{"model": "class-conditioned image diffusion model", "dataset": "made-up road signs on poles", "train_examples": 61250, "image_size": 32, "horizontal_flip": false, "conditioning": "class", "arch": "unet", "objective": "epsilon", "cond_dim": 128, "targets": ["face"], "num_classes": 12, "cond_dropout": 0.1, "norm": "groupnorm", "hidden_act": "elu", "weight_standardization": true, "channel_attention": "eca", "widths": [48, 96, 144], "blocks_per_level": 1, "scale_shift_norm": true, "attention": true, "upsampling": "nearest_conv", "init": "torch_default", "residual_init": "scaled_by_depth", "optimizer": "muon", "muon_scale": "original", "learning_rate": 0.025, "momentum": 0.9, "nesterov": false, "orthogonalizer": "polar_express", "adamw_lr_other_params": 0.0028, "max_grad_norm": 1.0, "max_steps": 7900, "batch_size": 128, "epochs": 16.5, "lr_schedule": "wsd_sqrt", "decay_fraction": 0.2, "final_lr_fraction": 0, "warmup_steps": 390, "weight_decay": 0.02, "adamw_weight_decay_other_params": 0}
Rows from block 3, named by matrix and row number. Each number is 128 + 24 x the weight over its row's rms, rounded and kept within 0 to 255. All counts start at 0. After the name is the row's rms in percent of the matrix's.
# emb: conditioning projection (model.mid.0.emb.weight, 288x128), inputs 0-127
emb.266 089 [153 130  80 132 142 134 164 115 111 122 112 111 124 113 124 156 119 142 101 113 151 100 138 133 199  99 123 137 163 108 148  99 118 100 131 132 134 106 129 143 129 122 132  70 164 133 120 130 138 113 154 128 191 154 145 156 109 116 132 121 105 146 142 121 128 109 116  91  68 127 113 123 164 130 124 113 136  78 135 130 161  85 115 159 118 138 162 127 103 116 142 131 153 144 124  89 116  79 174 124  61 142 120 124 144 119 167 169 121 129 116 161 131  88 151 112 117 129 162 157 118 134 102 127 164 120 106 106]
emb.267 097 [ 62 116 125  86  87 168 115 152 130 123 128 106 114  98 119 138  90 132 130 122 121 115 110 151 157 125 146  63 160 160 123 110 100 100 139 131 125 113 160 110 101 120 156 111 128 131 149 149 166 113 155 144 118 123 104 138 115 182 106  97 129 115 114 124 127  92 102 106 110 129 148 158 157 137 128  87 143 119  97 138 160 112 152 159 176 144 142 117 120 127 124 116 164 140 128 169 114  90 152 132 140 126 157 136 125  95 113 153  70 115 118 159 115 145 121 113 176 112 129 150  93 141 112 165 134 172 144  94]
emb.268 094 [143 152 115 125 144 123  94 125 143 112 138 133 139 127 103  83 104 146 137 138 152 137 163  99  93 145 138  73 130 118 136 166 121 127 143  88 132 106 101 122  96 106 136 148  98 114 125 147 107 143 116 157 103 106 134  77 133  90 163 148 110 129  98  96 127 122 116 134 151 137 107 116 199 148 159 119  81 139 105 128 144 117 102 159 120  93 152 105 136 169 109 124 110 138 105 124 136 165 151 152 112 146 144 143 155 161  94 135 110 103 154 120 210 118 129 103 147 149 128  76 125 114 151 161 119 132 106 153]
emb.269 112 [164 123 128 115  92 107 123 148 128 106 134 121 161 123 128 127 119  99  97 135  96 128 149 132 128 139 125 107 142  78 111 125 136  64 110 106 118 114  92  94 162 130 135 113 168 117  96 190  77 166 116  72 131 126 150 106 111 142 148 156 110 151 108 125 155 146 144  88 111 108 112  95 155 128 119  96 127 117 144 175 118 149 133 140 117 134 116 131 145 135 118 116 127 161 138 122 110 124  97 104 113 173 153 115 118 163 156 146  80 126 158 127 101 145 121 128 117 165 142 144 138 117 186  95 124 109  79 162]
emb.270 070 [168 135 120  97 148 145 140 100 127 120 111 147 127 139 116 134 105 151 178  92 131 128  84 160 117 167 119 116 144  90 116 111 129 108 136  95 120  93 118  93 106 118 127 140 171 110 137 136 109 144 135 134 131 154  96 154  95 129 123 119 133 139 126 100 138  69  89 159 116 176 156 138 153 106 157 123 133 119  98 142 100 115 101 139 103 122 126 121 143 185  89 123 121 168 110  75 138 140 123 152 116 162 133  99 146 127 160 111 104 121 175 145 159  87 152 155 152 128 118 138 123  97 187 112 161 140 155 117]
emb.271 080 [141 124 129  70 121 122 133 127 129 125  94 124 176 149 130 130 122 129 126 123  93 122 147 113 124 138 132 129 116  97 105 134 109 133 157 133  94  94 133 166  77 132 141 139 114 129 104 139 139 110 163 105  59  49 123  94 119 106 115 112 153  74 115 164 113 112 135 120  99 128 125 119 119 119 119 124 114 113 135 128  98  90 116 152 129 142 117 132  79 140 123 124 101 109 103  81 144 137 161 125 153 112  92 105 119  95  95 112 120 128 148  98  95 121 158 106 124 150 190 158 127 163 130 107 108 108 138 179]
emb.272 085 [142 183 121 140 132 103 140 158 130 126 153  69 143 125 114 167  92 119 148 152 113 108 100 131 153 151 126 103 111 150 102 129 131 158 157 170 156 121 170 137 115 117 159 112 133 126 148  76 148 123 166 103 120 100 142  69 148 120 166 126  99  92 171 122 100  96 114  74 122 146 155 152 116 121 148 133 154 119 162 161  94 138  94 147 133 171 133 114 127 110 136  96 146 138 122 113 130 101 104 102 134 136 107  95 143 143  88 101 129 110 124 126  94 124 133  94 117 112 135 153 109 117 109 128 147 121  73 142]
emb.273 075 [147 114 105 157 158 118 130 133 100 144 111 124 152 116 132 128 149 140 123 114 113 116 150 121 139  95 139 116 116 145 121 118 153 142 140 179 137 118 139  85 123 134 128  93 140 124 135 103 126 150 130 137 148 135 118 119 108 110 108  70 165  96 122  74 123 160 116 121 195 120 111 155 163 130 107 119 107 166 145 118 144 203 127 137 142  92 130 129 138 130  73 113 154 138 155  89 130 143 145 116 120 132 149  72 134 188 133 126  79 131 181  96 110 100  93 110 153 103 147 123 105 104 108 108 140 113 148 122]
emb.274 079 [130 113 159 136  99 107 166 123 113 133 104 133 162 131 124  86 132 112 103 159 131 149 139 127  97 151  85 132 120 114 112 120  84 117 117 143 113 115 133 136  98 121 128 146 118 157 107 123  99 112 119 115  95 120 114 163 140 145 148 106 137 137 139 128 144 110 129  83  35 109 124 140 121 126 112 123 141 109 161 156 105  84 128 198 160 122 153 118 143  98 113 157 119 128 118  92 125 110 110 126 129 158 113 126 119  27 117 112 139 125  89 154 132 110 151 149 137 136 129  83 148 119 121 126 137 107 120  87]
emb.275 079 [170 163  98 144  96 171 133 145 109 115  83  97 139 145 134 105 146 167 121 127 180 135 128 147 111 113 117 100 140 117 144 128  56 153 153 125 142 116 112 105 108 133 130 103 107 134 151  68  69  77 120 114 123  90 133 156 170 154  96 163 168 143 145 153 112 110 135 122 153 104 114 119 125  69 105 146 134 116 110 103 112 118 116  94 141 132 121 134 131 119 139 135  88 112 124  98 121 112 118 129 134 102 125 129 122 130 123 159  91 135 135 112 128 128 113 132 114  95  90  88 118 132 188 129 128 151 150 134]